Weights of a small spectrogram enhancement model.
Training: normuon at rate 0.031, 12400 steps, batches of 128.
Data: trained on notes from a synthesiser with random patches, 78125 training examples, 20.3 epochs.
Rows from block 5, named by matrix and row number. Each number is 500 + 50 x the weight over its row's rms, rounded and kept within 0 to 999. All counts start at 0. Numbers have three digits each. After the name is the row's rms in percent of the matrix's.
# conv: 3x3 conv (model.enc.2.1.conv.weight, 192x192x3x3), inputs 72-79, a 3x3 kernel for each
conv.15 101:482460462495496493446472483478434427476441494499474480480441481481480453502476462351413509463502586448506497551535504481463385533540445561462447570473446501493448463522514513509496491566532428418463449481508446499502
conv.16 100:374440480460507510495523526547528428543586525417461439420416482421480546471596528547521534528495500538556500470496556532519467542528502533478449501520506523551502468452497474463518513531526533541536507499495389423429
conv.17 098:510548533506535519519520523525522455527596560516544508565496508506504458449578505453451456627613518548549488526535484487526452486527490486559468486550490488538416614525541629550576521472536486538510520547560522537490
conv.18 099:457442455456444456478467480426369453507471478540451469572510526378456510450559562472613603477577623478518487437377441505571588454491558480427446499510496411427469511506483450367411504474463550518514515523482452476551
conv.19 099:417493572415481592440447549498485510457454522392403532551443554512450514526527531515526498491459463538495488557562543535572547473527568468455465478472474429395451469526539544517552574499491479492517437434455509482483
conv.20 101:538569522503548513513516518562512534616511474584515449471531494462528497437531520493531623484467515534483479480509477461509496456487478590568519510550493498516523491507466470470469515445505615561531615556518533482441
conv.21 099:553443545491407471445424495434479495459517528471511508453522498553453432495418408473495477415557498474535430429473507511495442516569548455489433478524463481471406497523532538456555594500482456497425461501401568539398
conv.22 095:460480553435520557456543577558597549500583531437554511455561464493511436687490486563510489497520463354456496471419448524462457464497471514538441542586472547680526466537544477501528488512533486508401472553452535613537
conv.23 101:512490614471489613476529635584506445541495497474500453537499641513384546557444506623581538503543576418471492569502574587566575560521503558509529535433515587483573467570459484521446468460460496494427391451435471479467
conv.24 098:432435497445458472478486446443433488527513556556573559612471474534521506456458472504561625544485470591631616539509457452416434563551522471492536452478453403457480397512462437489443496559497375430477540514508561469520
conv.25 101:463506465527506509544531505475481471492482462481553596547503562485482508507470521428377426539454430484554425408536589540492487464499445511510506492459518509504549470482535486499525551506524453471478570572537425568583
conv.26 096:519499486470476497431445479548530475548454446556578520505505570610566586516602551503501438482479499535530443527523459507535434537516450501523493495469480553554506524408481513448477469456526624541525489520542552599458
conv.27 100:505502551514497480516500446568499455550538475545543443485635497511563442533497456466582466527558499596469467492532448520525488486470510531506476575530461626578517454567584412557550512588534483478461607596491545558448
conv.28 101:501513480469473525472478520473446477548527521471556563519546547499504486482461447425443533529471426440453427522554494563539472490580570601505501587516518513508540540522562503488489514491489551448449485524522493545529
conv.29 099:471519509421470475432462466495486505522473523426492564421439565528529535549479456566517473484492460446474531492537558467444488453519544490552557390498502386449509512546542406464449444506445506502530409453525359472545
conv.30 105:446460497446460463480438440494463513475477498370439470506453527485473539525501514611540515539530534435492474534475489594497490447431460485551477463530478519571497482450468494498479520527477537547570449516513455540518
conv.31 097:431463517499496542492459495594504563656480531647439517524472582625602654593590610472511452485527520572531463559504519552520533555556499649492520670448505668462540499502532482441513446448449586558562511467499478467482
conv.32 100:481468501485481529468465506511495474523536495515525549470538526422467473477469489602577582510512568589555554592595538496469489524500496452503472499541497466481447460476470503451409477519428525579512536594556487499536
conv.33 099:473443505491467512489479482552516532550532562522513555490513566510504531473485463429384404466549584433540625520555481525560522434457477611586549506510506467465478478449370514518457461460472602563595541481535552472508
conv.34 099:480566454494576495502562520485533488471521447491541467515418477493449532459445491457490510406438491440499563487503477494459365524567463525562487465526448497523439469450434547508488540529473495522488523530442523501412
conv.35 103:505604593528561586490513577580461423615527512519523493633554496574509489539542477365411438528518576356395463516447413427438439472542566562504459587491430505490435551503460519518492524513479552395452655540504468500514
conv.36 102:483449405496489423489471463463499486541558529603606549442531473564607468456521468489475510514518515522521405498581598481518503545536550459457507495515552543504523542484458550539434475517456477464512477485530487493483
conv.37 102:483528508464511490466533491486552525486529511480465454466521585430512573458517568487494446529545583485442445476536484447519600452464442519609503506580516458488538490500533486492510528518546452501430463557489501553501
conv.38 097:529450621500437544530474533538551542504570571480502555507430478461498509538506465575555482590530494521483530504485492543472453561506526502473469546519504521478505456442487523485519498476479452506525433548509416513512
conv.39 101:442524481450526506485545534471576531470558535510495417500524467486537558434585639495463483474558493530519506499453416519573550482490510482614465470555475414513491492512518462474522483500510520652615483552582519480520
conv.40 099:483504496536507493551512486452487465498541548500549540459502425450512418550617542495437412514458359545518479481546470433429467445427467538530503543520508504516552510489527502464479456485464558467503504451493476454517
conv.41 098:459466474477461475478493502518555473490527521429467491492538496495465549485521492453471414478563534487401412524515475457510478465602610449515472520575510460503541436425542492501537578568540508499451566550447577526493
conv.42 096:480459570446441572486481579468505498510575410542503432672621546581562589475507533533512488500396449583488533522504473512527458504521520482465484522495521539501483463412476456418427498497484557540519563508441562465395
conv.43 099:498572526524543524533510536477466507389451428534518506556477567529530554457548479460487525579579503482473457466509551449451508465472511468498502472545519475530517496514542512423497565517576468537481475580529473476509
conv.44 101:572500479592571509563580503385495528453514520464505510533512552523473536566514522522527426534567463528508438446484434511520476586537425460536505493508474507508492555491459510489415581547486454577552469537478463519459
conv.45 099:432510459430509451430507474606559504503449544513463538486488497530514566543497441521500424515612611539626660503552466527583496497518496514529558460543570453560557504522554472419509512500548492431535484493550456469522
conv.46 104:457519470489508444530522495605537533597556615546517504473453501516513508512469531387429528463393457503438470546537532651636616509532528521589568511528553530525515591551515620520536574468488457506579498561595526509511
conv.47 099:495494475449498498413485510490605505511578521478572500521493480550513553491527554380449477444489569480474523508502485448479555513505481460498541485491523466538505494528558467470535466417486483600524436485455518548520
conv.48 097:572593517578558500543515460520520514508508501498500450446442471518485487532567514394542492459536504540609527486463472487489494488457444478573506482550502531552506491512570531504547532501470513531450563526488567535475
conv.49 102:426520534399455422418448418551459418569537455532520450554463545532504551493481456551476474587533442519557581499454421510463477540497488519518506532505547497527522464465426471492427504479429565594493568577486576524539
conv.50 099:505491596529492602488445521483513567488571636426484584539518499595554498609599514511405479525443475504510503437467432522547557446501557476501575453468557378468547526510476532545489560549430571440534573469536463434507
conv.51 099:469560525453554538443521548536533556522514472590567452565476543489512550451537529551510514532512495571550533464522524519514508447493416471491511510496512466477445485453371501445433522489435481552488555468454590523446
conv.52 097:518462501498455471514428464484459401477473436554543509472529516486522501418469452477529525540555483480491474556514498486525553479471489579535511509469477467495517517469473539494522488507495598554604532501546514490542
conv.53 099:469523503466501493476517480451506571494491517539420462502541412564565424528471450549537434457553516518564473516523571537550577475467501479573528485589493497522443481441421575490459596534508510479476545482524478412429
conv.54 099:440472441462458482458447446466481475452481524468548595519489472537506561595542491509558505589555506469515468513476420514440407557568532470426415492414407493437462502550519463508468525528463479511475451494500426490539
conv.55 097:513551517482532518462490532519388571558472516607573604562555479579563564546587587518365416541442452765587522480452493468523604482480536493399505543441534547471559468490509484512471532572522499369444507453473545560545
conv.56 101:501524504459470521469504530498572517492520521460559541537565501550498432463424429415403493533525428404444426440477478526549498487589587474561503421486486495542530490493515442486447522557500499551520428538580384473608
conv.57 103:545513522534532517518544521495480468533496443506516447513476531478463545546476594515512505582486464597586552472514453469525447489492475502624491476557507438503527446452477460444479473444539514520472468510451473522461
conv.58 098:464479447475453450476450482489524498534574436526519406470505541440464473500483493409526542390453554509482474440461433485514551502479478472475486526529485597552534472441384500482451418473481424520605473562547559553485
conv.59 100:532429458506427440509433471480489497521532497495481487496443564513481520434450586604503421566472434489469473473497505597548519503463467508436557453398539486419512560486474599479495585469497567550566503442554505442496
conv.60 102:532529498465472490489513517586551576558514509546531525469489452474458511529518455475459490446459490452457481451427431426419479458413452557491517499498547490487519535490557571556544525529559586474536579448467587485531
conv.61 096:498476463555518484538505494527537546503519491483523484519430540581497551534498495399410444414404458563472459538543433452529517509475464516544498505528527489544507533512477515512486553560453438527528544532519570525479
conv.62 102:536481503517510518550556532484488548501514576480483505520501487436447477449410473524540572541543558443399441550573535466387393427422449490462506535455473559535478527502504476508518497503525638540478589495507507472483
conv.63 104:510528477512519438497511483461517574500562608494486498597520465515510497425480477554465545543482479445511495447503531458509500470505429463519515476516449462516489524505494511519477481477513593551536542490494484494530
conv.64 106:455437442462470483469496505502438475473450451575526503498583484499555467552519460523492501441555603482484508521629592410453466441429418446501578538525563554520529593501523520468511477450497471499483521519485540442407
conv.65 100:516503497551476493534472461464464494502498486433494598474507482443532490472544463555479461447444423518522467447480482447430431572582543432445474457452450467497487566507515595527535619575592520504492529461492472437525
conv.66 099:412491587423529607410496552556550505600581583597575618416479465425573515492539444559461454577518440590511499490489531546504482550516473464455504461442480439449443491537526465506476446501533574568436587585578476501506
conv.67 099:571449433523456415518495456436480487481524476543503520515503414559511424501486561498455431552595557571573563443471494402391418525505471515435501567484462511474488353403405398505501421453493561522539601547525507507468
conv.68 098:473541511494504479506455460507472455485455486501460512482486441454547471503591472478519468439410444670551523491520534517505521563614570518503484513468548505517520501481485465537523483563502439484478453546504417495429
conv.69 101:466491498490467458498439399480532591525625652453498584585505461535477476494514498480532525490534537475555556463486564433439459482466474481590504546589528492487475511495510454482485509508535557623605563552572464443508
conv.70 100:473450456470504537488505544475543551455603588451551568521479462447444457547532478576562510455461499450510516530484481454472552518513550451488527511537525445486507530475508519497580516510600370568545419554546436490528
conv.71 104:472490539475522547463484535396456468428475470506481522637532537570491474501485546432448485465525578468542575518470440503517449519504346432487528467469449509455414570563569515524490507481474486515525498490457557503444
conv.72 100:523539410511551451507521453529513499504521494435471467512419527525402500497412498524565556431453437490462510481460493459434461513468503478524478490498462496511488496540489493467527537507518446479461429481499428513494
conv.73 101:453525595465511561484453499561512430484520454527530488461512614471516625423482521526458504639563626477449494528477526487441499472425462492416483526474489521514514412447458465518493499506524517549463482521465436404433
conv.74 099:502578518456532541428440498494472508477496540464487503455539481518491496558442461637572586578517551570506523466473515477452468488496492510504450532461400522454355434484470533498437571501430491522520518531475549461441
conv.75 100:480499490489477480511481461536564452508538478494554485553519529502437490556461509485597584487561512489486434533506552580532532572547455490547508480542539473511566419519483457564493499533399478548511459536547476545505
conv.76 101:585603517554513480486472442554478554474503580421478575470441552478504560557489519620565526474568579413466516463502502577552485500479487521473512510444471451468494504507483467530531407430422561455533512395523440353462
conv.77 092:490482531436456542473461563402477533497515518469529576459520437614536421668561469492469479393368396398492549497466502495492496565522489614503555576523605582522631394470490435528524513563525506475514582490545571548523
conv.78 101:460458483449459503485478492523408553539487470562629567474552503565456529521440540513427419597532537580504511414488584497499499533530512486497515484491468528550500530462514461431495483404453501478513520591549533596494
conv.79 102:480547427485539456507505444473454513474499488442485530431403502464510484460524470530508533480445495449483504503486474581570523603552532471473512493522559499489512427517432386527517416501537577486474578521509460469475
conv.80 102:490459510476484487471487485511495428583550389556678546525510526437506470454472435559531495561493488524490380422493458468520476461457439520532485510493485530510487477496485435492468476507479534541455517581512466600485
conv.81 102:464492534471486565498525585480445455496470476435485506467458520503517534475512530491481498518605634448509547451466540537542575460431511443461540493493513500505473519589541517519496459503551477469529507547578503542538
conv.82 099:501464546514456553523479539470505486511491426541588470558546440608492467547484566524557564419448456490459494481487447504437516643514565512531481556500448547434408425445457465541538429496511396493476475523457455500448
conv.83 097:442453509479499522503503486429477513413533507438486431478540417444513451441553532508495507567494448591520436465556457458561589438514467495615455507674513466587468388467548458483460566559514475519493497577436473592466
conv.84 101:480483502428460480426456472486451403532532454519529503531567477566497423471461467530466568537474526536501518624547459589540473637589534515514485552512462540540467533518539439439454482466500537522435586536502622574542
conv.85 102:453498459420533495413520501463487470474505442504499486516411397564500488531573502444448423451422390634517539470508494436498490457537552500459490505449497504470477536572573473518550503547562511422434499456561549478450
conv.86 097:518523513566510535567486505534488489471483518470492500543492497536533444488487446552582629409425456438450383506492478681633570437444443511556569502543556489534542513472526518509602429461603571459563496493519494484545
conv.87 100:440479511449467492456431466428540531426468508453480543520448483420489568425570454547550530587436513585543641484524494507533521539495465510486430498491445494571493485484529581487449563498481393450540475544558457495542
conv.88 098:493470495481473494494482500486518531471547578466499495497524449440473425515467410492509561470438525515429416506462432503478439531550544472486475504515494483484470485477520518481539544520497391509511503547524487528499
conv.89 099:408490511456509529457504533466499469505479505567619510575553453456454443469393478440509449511546524445464502459474485497463486557529583534569506487530521479508528560575478491583531514503505582608518509537462503487441
conv.90 104:507463513490420472467434450467556550506528459494503491493457484466463515458509498476463456426488443469503511485469462437418534445541594525541508522560482494501476467491493457496466466519578516595445481583447445497518
conv.91 101:451456491477478520470478508492529578464501499478504444491489465586502492473484494502405470492525547504442481562497501553518498508424444570564530527602476506480473447500457485466433473459479520491522465530503497495418
conv.92 102:490504507544516514548499482463519558461551629484544606453493517518525470496497573515504512532499423521520413535487521511529502497489491520507564480509577479467557573554487559553498501509479432504573409542556339495567
conv.93 101:521493516489549554423547501523574483449511460419515532560490527538438479570477487438481546400420501468449468525492431521438360484511484510544462485509459475485514579489519486472517483482525427462440391460510485521493
conv.94 099:526530541524544554534552566529541531410497568448449528488497498433457513563527620488564545529627610538523529470489427448428396559556552482500491473503484457475438406476523493561565521496579438516531432484448498497434
conv.95 103:512432462496445483488455495568520451620527419549522462480489499530508564534453479455531502517585451477495446493463494541576601530549595545515527520467509581545525451506546418444497448495502576508510533484466556512449
conv.96 098:484513555503547595497520562453459472423477524422484536490507528484516523483498514488607496436527509497576569446469561586543627509458497559559525565526493503527512568537567557534610523539550553503543574562526518509515
conv.97 098:507412511540474519565533561395468457454545480463486417472491434460513514423445503497559530536575514460404351473495453455414460567548578471574446518627492430518455451427439494495436447491375437594545507605516478553421
conv.98 102:510545565494540528505529521486558512445543483381498487501497498535504537535551567520491603533535524569506466502490470534497496510545519593530505538518502459478477468449479499447502498455533456521552438571527465540529
conv.99 104:496492583444428518455470548559486505631529541551400528466470486477478449458522431477466505524504527447470564560480489575488546549446517595448523633432518597419472501498490447493487442516493570571501507512454503436440
conv.100 099:517568534533581524517591507432424487438477583422495550504437480561540471539476478523493425500420428509411428521501482485404476524457474460429502459471514518528516526504495511505456505416439504512551474499549526492489
conv.101 097:557624524534594510507619500459508488488546504576553502493440548447433479526468540549541514565489476630537477408479469486556572398459436415434409445477474506525470531433509472450578560485556474493495489546551450520468
conv.102 098:492455447490490472522519520454435491518501561480514572557530482548488572470438500414503437494521556410491509527503497482441473516459455467489501522500497448479503481579578517517505492451505389435520437445489418462497
conv.103 103:517467455536484501539473488463507430470489445449429449539486529482498507475525459516488385544431422485418409502574557426509512488485451545510489598525468520479428545561631511415514548434470557523519634552532582448431
conv.104 100:520565619501493499504436437590502474595461513616509494533492419513476539433454507441427471613526568504492533517555546548549517566600545511438449590564525579462483595527519487457500462478476514506490549500460522460439
conv.105 098:466534525465552520470533470508509524437466582434467625535434444549557471524526435531511549457465418521462522492497536551467483570567564566461486541460490538492516444471488488458502468445484554577580559518543498443553
conv.106 100:563548470558518474550498517555493548518505576485473516528503463449467442471510542387500471489528505468484430429489431470511540459551439538504509513488508469457470454444416444459464466532448456439514432442469463483523
conv.107 101:499517545516536539545542499445486534529575547568449423571500388581516492451471522521460474540456462576433423422465515512555649569608600444481515476525557569537549499437431520486474493496523512511521572513479566460481
conv.108 100:578480475550435468493386501492500456487577564488525525389407508422460431448537441547563557518511482432500437446423394484515475523540496466525532471550528489539484547488477481491535546507553511490484554564550545536539
conv.109 098:417501477452507452457487468555545536599580602506422536516485505526427462519485520474436503521522529467435470485507514433440469531493483466458505553513463553466453511509597495529541448500562445441486463473510513474524
conv.110 099:470463459470481450480516493546590562543567565478477472479551530494573568525606550522490569506441526580514618482534500526577567448542526596468478510420469507470499458532514498505491493459491533469500500449477518423534
conv.111 102:485478463472513479448545523542439455406390482487453533566524484508499413496427468451561634506575514501484421468556543506521458484493446447466486437529554522478504508583558449495511486527488461483555453517602454455533
conv.112 099:470577537489576605524583590436504523571508523506426431511522510491535395488437475570544523477558551384433462512611580518514493488454502497554579433496555489462585536482559546529549491468575458459572545482544591484563
conv.113 100:491508482468504454497521475507430469474472482430496493423537588414460563589523612553573503447485487419460464489530510463544530432519567439411547431457583404438577488500500554538476526568507509460568464476550449464486
conv.114 100:457439442443414472436435464494504413501541454555544544481443532474468522434510527613475503599398380494437413526583544478501470607567506426541532511572543536572546560451456581483484557512460567602517505503460536546558
conv.115 094:588447538535428478526486531555539508568542547504527530465540469503498488427541524505521445408563557456563529544481481515467520492463502523520469534531453486480444507449478545536516502506566552495478553527509503516547
conv.116 101:448496467479491500473487492505462526533548597482533528513453506477451501484507547504520490595591563622634612501461498489438468517495485497485586489495593436439539475527515479511525482524589540524512534578593512573574
conv.117 108:544519522523502542538514534566597632504551553526541512536423440488511475505533550660582583514481562477481595473479464487478492439477500575544565508506486512522532477521550496530515499511531483551572480529508548491470
conv.118 101:473455444511466439500483450475450486501499542469468618500617547512593464521457434539425415452449451493493546427489546515528531578630530481473568511476595497441511499490459497494467481503446519487547519487625467498640
conv.119 100:499454478571530545575510535496536471434481472467552549604407416534418404524481424530517536513528434471488492505497518497515459477472465492545491522515524496482497482469406475481463440462455447502418561682540458473441
conv.120 099:480512486496521503484516521511466486456462519438447451499455531587560572512547491496519496489568624484512484539514436518536500478455515505511515532469550505554511555508517516463536611523535593525510501445475461440506
conv.121 102:441506478447513487488515488484564528491556502529539505446482522426476496474533507430457483477461465536526580500466509564517497541537573481543587509499575548493558485477425473481487515465561522528559443470534510503535
conv.122 102:463449461472398388495404430523550557422448514413455461421499459530547425502526449455507499532563561510542597476447496602531517493479509475474426471521510490583488538545504484449477494475476431518546456542502458515496
conv.123 099:504475508480478513397446482450478508476453482520483492624444519593450547623510526399418409420466557524524608509497491522493431512462516567457452487404416530438466525557529470497506456473506535484477505463436442500458
conv.124 100:480540517500539495506536491489547538495532512512599520488538501487452455545425384588550560557563560470505488468480457507560526485468431484587508479609551500555521500520463530482467535548535474581494536613525470519470
conv.125 099:501478499502471459548502469481430434429438395439508472453422519540473431538539504608555512533476512479424413513568532500497553509468487463481524454512529376452480521523493544478430475423448545575556475551533446528497
conv.126 101:568490478535486521500471552419545501425519457439522482536548461459498453541629512501451448424546469436460484454447462458414376464477555426446452519476492497406491471487531487545589487493508474499478484572498419503472
conv.127 099:481474493485466486489478467465524505420506451433517490470507408490524469524543525523512494537578604532539519457508488426520521454510543391495518402564516450580535453475472456525546460482457418556498427553496449503519
conv.128 103:414500449408451427411405393489485500473535572429505561654644524572449429472411465436451471525471447559466472512546519564516462568545525430525575485568539451508467550467508497491494544568463489553600495590544472486413
conv.129 098:544566471464505499443495508587541494566531510465483535555520500525563432626632524552529512539507442529515448527495565532469536494491523476384492502456568538494597495523510450466451500503459539511465515557475537559479
conv.130 100:497459487502421500527437503472459520503502464476505422506520495500514522440447533436503511498529581541629589551524528652591543547521454507508486529563497459476452531481461527501476551536543495431483542501468514513436
conv.131 101:465460473488441438458463456502525575496517610477509577544458490470491459427485447429504497400501493409507505542507515509546526509510522493507521449493514462507480502483480492484462430430461589485448612515564487436520
conv.132 099:482486477501510466523515450503538471495497516562536477489422444456436459440445493497550504375509467400523511566480488544516453554516466572538514535558504499489416473573570553561486538565511418535481482602499518523418
conv.133 103:500566492524581507515551543514568522533567624455461545516487534542493535558532518526459535602486499510457516424439463529494490536507508476546509510515538524472539487515582491535597500456529575505560552508535541476527
conv.134 104:499446409486449483467466466475505519515496567529500543490450478443483411528500424586434511544505526588529501474444496449466478510482467478483514479522548476496471414405463482484457461464487458497477522573528437475473
conv.135 099:458493462491514465519516443487496513420462473516502515497416484504487477533476542479403415459454370474541492541530565443466454416429468499510479496505456483512496507561462504583483443509519494485448512492443519501430
conv.136 098:556537559525497547486437535615527505587529558522431477544515468525559543452532533456455477514476527561496499463506471478500498532517507535513520594511524562482531550570588487447513496474472573493525644531553661482438
conv.137 101:517498499487489507479516526466491483519517505475485507515491579411519647385513615506543515478457472396392457505469540518527595451419511497414474544470470487503501442483535486532570405453493485498448498532429464501438
conv.138 102:508500497474530532441488546471440442510482481476526526530495526534468563530480513503448449561487588530505542569484493561548595545488502486490468498476437571560516413492450435472446493517469428452494473440494513471491
conv.139 099:563503519506460495491506487445575438557649455461569421487474532491460491417479427546584604587531540509420510481497535468456476496531481473532417496557466476475456513522586506470468525530496486498460539554439532543548
conv.140 101:449435451518530479526514466393448522459509499486537497508427476488466509555511497530543422558496521605559563439465479502399395512499500417402419463442469516509507433454472507545592525534551516558556461499508468509505
conv.141 099:538495489543455494504467499534511483595483507504472538495553507482549530459533449431484531507514586473529512475527451528524489454481504421548507444523458496535484533491516519501470482487467470514552486475543471499572
conv.142 099:463498448462527492492521520506571533516524555448515585519547559484532543515507508491502488491463465577446466492513516468472446464540542464417490494488510461506555489566603491472552541542607499490458507500496518485532
conv.143 097:568421440562449498535475515494516505483515549501516534542598545478518448461484450509600563509566503485529546501504501472490457465535464519546612471531551512565516572554546484472441495506447525558492502447413489495477
conv.144 103:456462413486518464469560490452428513473490528497487475620513575544458585545502580488520441514641508522559522516522520553586504496552588439457452472529512442521546460497373501521456563548455465463528439527537484529518
conv.145 096:488487534492481542507535556476465577582529585615498491564361395614491473514411473447541527437456578494463532569477501549455471501482482580528496626538533548487537443476535474502532459489527514527574523513531531524577
conv.146 101:564485466522570466486577468518483526549469515626534529572491462529422473570414418597494490537527518514525491504484500579574470591605533497428541564494572564534501430492517474493520494467511532532574540504457565475447
conv.147 100:432483495470469516453452515483520496504501512482508559477535467426478505536556532580480415419435412421516571562509519548471461507468491515462480466439562482484631552507477548492444558520484492455497431396479567467526
conv.148 102:587500521605501496571484475514520484496512459509507500405464558558488545562482562518502459490514497557533538590554539493465454509488525478435411518577534524532523477540601435572580421530502546503455553528448518521483
conv.149 099:506529483499484451515467431508453489610495471578446452460441424418488625568584646468476558477477492505503495448501512433427479508462495602538479574497499515425484501598640423488496466499498578540497561520448490466448
conv.150 103:418506539443453489483448454544526490443528480469517465460476512524502619516477583566574480526563499537504495513489467559502512538509486476527512481538456492494433554465412584490446562549493505474464441531470475536449
conv.151 095:387433521438525559462590603534547551483479535489547595581473552570498530558534546528567634474437446466519555469484429524581520534567512570456492576534533524549532455490475469546496472468439526484498565492521526552608
conv.152 100:468496524492506539440454473410454514493501582494522558477429443484437458569495424352429482484528495462511514471436401466443344497508458477458545481414502454423531495466426523582528499562557414561618506583598518475473
conv.153 098:486447502456424515491462537575588500448504525502555559494459487490596534635641473536488603511487566425478459601598582540607487467550457499475518487534466515592534392460442477459465480443380533472490541520571524575625
conv.154 102:450437496501512540537543554499559584466543619509537560448475571507515498528465470465538490577591576529532523427474504538497478562536578522526506547507544552473479571642498502558456470494510520520534539518533473503486
conv.155 098:485472512460469513439484493509429482513443534582489496468392463519472528571490552514555518469454422495519429480553623452503538511546533555458563462407474512494505488497502514471490566490514446363441496438541566524579
conv.156 101:571552514531543512536551544508468475508513482446520526544501489497472515493483499476513458514534520412535605488471512514493503486452432510490540516541549470511451468537513505541510514525486449474544476496571466483524
conv.157 100:494500487444484493433439484509448442474505473482590499435511531412479469453500509492463413508471440452385377551546514410377436476441462456519497485573511488577522556539491518497456521522521508532496499599486481603485
conv.158 097:476444443501460438493475437451425456469531550481479505461500521469480510465416446425412477490475448538508472460516504477549524492483511469542501463495475480484464428452477487491518512509502418459466489499465502453437
conv.159 100:514598580502547555505513518463522551521495462568493488425489477436423473474465520541571511575508444520500420508511509436437471513431477446523608451462544473506533520502474511515546549488481531527503540526489582536496
conv.160 101:519500461530467423572491450591578505554578513532529485516461508453514441486457428545521473582502515572570512530499484535472539571510539595527532524491511562508511458485491491546510455535504507548589453453475536544520
conv.161 098:469582559454576534492595593544549579569565544586528559521475495470420469498513535498523576487499462579514579435519524436526515449450489573545582488489481475478544537524467534493442422446488622575628578422513591532618
conv.162 100:521483503543421477596453516440508458575549501504561532483494577515540579544482407468473427450501470567612549478473497476503452422493484430477434465482394486490415450441478490500444474531517469524494482545522477505430
conv.163 097:557551486546594485492584497571507497570514450633542464493419499478481453501561458465468457485458462512564566471470470462497515428463468476443444429447466434434469476483500496484439520472488541472455550515489566517481
conv.164 098:532480418501474422516490385434505472454548581535549541412517451482447459449540579499515466568506448569510450565515472521479448474403370472442549546478568583502570504435463553552568523488530424522450502535564533453557
conv.165 096:486493437464523490454502487505529521520549504570586471515397369571388418607500488450514535414476430456446480455479448528556550514538479543490442594512437545488463469521520466466505489511497376409478507459443471454396
conv.166 102:470547554453537482494489465498476452558542520563481438496558543482423537436378518448464529517507575501454491431460467475532546614584538468460485454472519492442531526540609522538501514525503519591548465467473406414454
conv.167 103:483493494528548546506549544481525538486516537444491555516442439534525484560516431607595482474594526479547524535473443526422437472428444433530544423508505486521487434517545419460547497458492441577492482534492547579555
conv.168 103:456489498490472513520470493452510511493567558493520560498504518522491562512503443395410503519481440473548513457422438548514539484458499457398511445439502442490530599590596553499534519484500496522533456505531527566517
conv.169 106:486463495457453519470466567538473519557494516523534445467436455425576478478630471593505522592491529469418509493511536480560573455552525501467524520530578526542573668532507653503461641493440459493553458496493521530464
conv.170 103:490456442542458419532490443499490464487464440486527507418448492458564513454493558478530533499543553507495476610536518530506458576589577505511557503488601459496529449537538514547582451491530491537503528579567474522542
conv.171 099:533473472497445482484407429421468529379472477448528467472564481488570564454472470593568549562521479572534461422471490457503502450547622474501506464491472471540471407476525392451511421502496477531519470462429460523458
conv.172 096:436487561442519571478542572558606482525595519488485456405501510464509494532519505520497435484579511453446479442471437490516526502484531458478473505456517485467517474454538420477489480497500467535519428564552530501484
conv.173 101:531436414529461476512480477537470463563469409573497459485470549456472532458477541457547452370426456504556565485511518454509529499477488515423441597464519584500567527544526486565511482519497544489387606510461552510505
conv.174 098:533547483482490468465457463549579493510563469489527464463533452427561522431486508482554442472493473504490511417480466516578516452513529506622481461619481479610483426477438471500469481435483476586487433580463477619482
conv.175 101:526443386523438415499442476576499494573530465457471457506445457451572568484598540607530416585517492565528582513541494573584552444502472513533546483518522391459500500568509558564512580541506528515541463496529411418513
conv.176 104:497496504514448506516456538543490454561513478458529571503462466494512619430481574505530471578548506611600507480449419578507495604587604440424487493500579440507596491499506544545554560546535476523533431458561418451589
conv.177 099:470472462459465465461451468570567556614590595521513518461510465462453496456529459447468430633554528536500445482526483606571528507505444509514564492460523472475525508488491464486525435476509439501587454526529468513549
conv.178 098:456474511495510541502507527515528451534547511479534521472518505521526493562527520576554510557491438511454464572538503524562553496507477500546500564588520517562557527504493529555509467549531432468417491614568488570595
conv.179 099:524513523508518523464491496503546496520459458557475522539423451439524487441523470461469451483493541498454531536487434489497395579576492630550540548489512532501498454430529462437562516506545564514484591451459618467463
conv.180 104:454475507500488571519509574456489482444489515582563565582558530623595452485483446377398449464504557474556561562460434546437453554466587481521511533528543580517558527547511404458501472543516366498458430544568550532548
conv.181 099:518515521462503520415433449491520493513549535478509481484496447461514507494484435479482458538572491494544464482524534367440526505520555440457484440512508450507478507510545548578549519530512442447422489458439497474472
conv.182 103:516566517576578518539594530525488490487522537383471473494389473500414528494470515387371363521558556377422478452469468568583558495520566475439496481414536492472590485465502548524532508471481525493487505478430497520465
conv.183 099:480469465516512486522488436515548560459527541511489549574565597502488439569505471596522492599527584563580509484475474500477444522468402512491545510526533461460483521536470535539533552531519509558535541499538479509532
conv.184 098:517504459544507500517502471567507503569458489507446482496505483505525505490496520574382404489448516540486497536478451541494458490498513496558509524526521545475527523502605538519562545550608553524564547511553477513559
conv.185 102:436472519464470466483473460515485484480487437537513470485427422474429491484472500475489496450468510497489453520587575539581542612593554486566582487559513557573556484508433532520450549527488468476481558560496519512486
conv.186 101:494496556520497522494499533485567518526553503483501572520526494535505558557525689372487499437432549596486491472423536465461587442463605509503591514484558500490621472534433525566455501552456542631535497524497457469457
conv.187 105:519513553502488521466462484525519513489528506478448430464542565529531543486431418460421420540506544502502513447463548490479458520536514509484544488473504463422439467546495449512478450486494483441487468426503488461456
conv.188 099:480471503491472497474473484466595529446496487474489538527535485477544465470560507487546528493519521419463529466508515472517567439483475527607489504556488555552523507530441470479433482479495468519593470521599551590585
conv.189 103:468529496485534525521555547493565493483481445456453479442530461516586566534547417509457513498497521424553616453538466438568538449462461484539527505544525527539492487425499547478539466445500523564536482522531465483527
conv.190 100:557521460576576448537551403569509423492482407524532477509473441482441399559497469526480500492433463540534542454508547573623661608562567578531536527491486482444415466514431520611496457544451463475478483486495510483407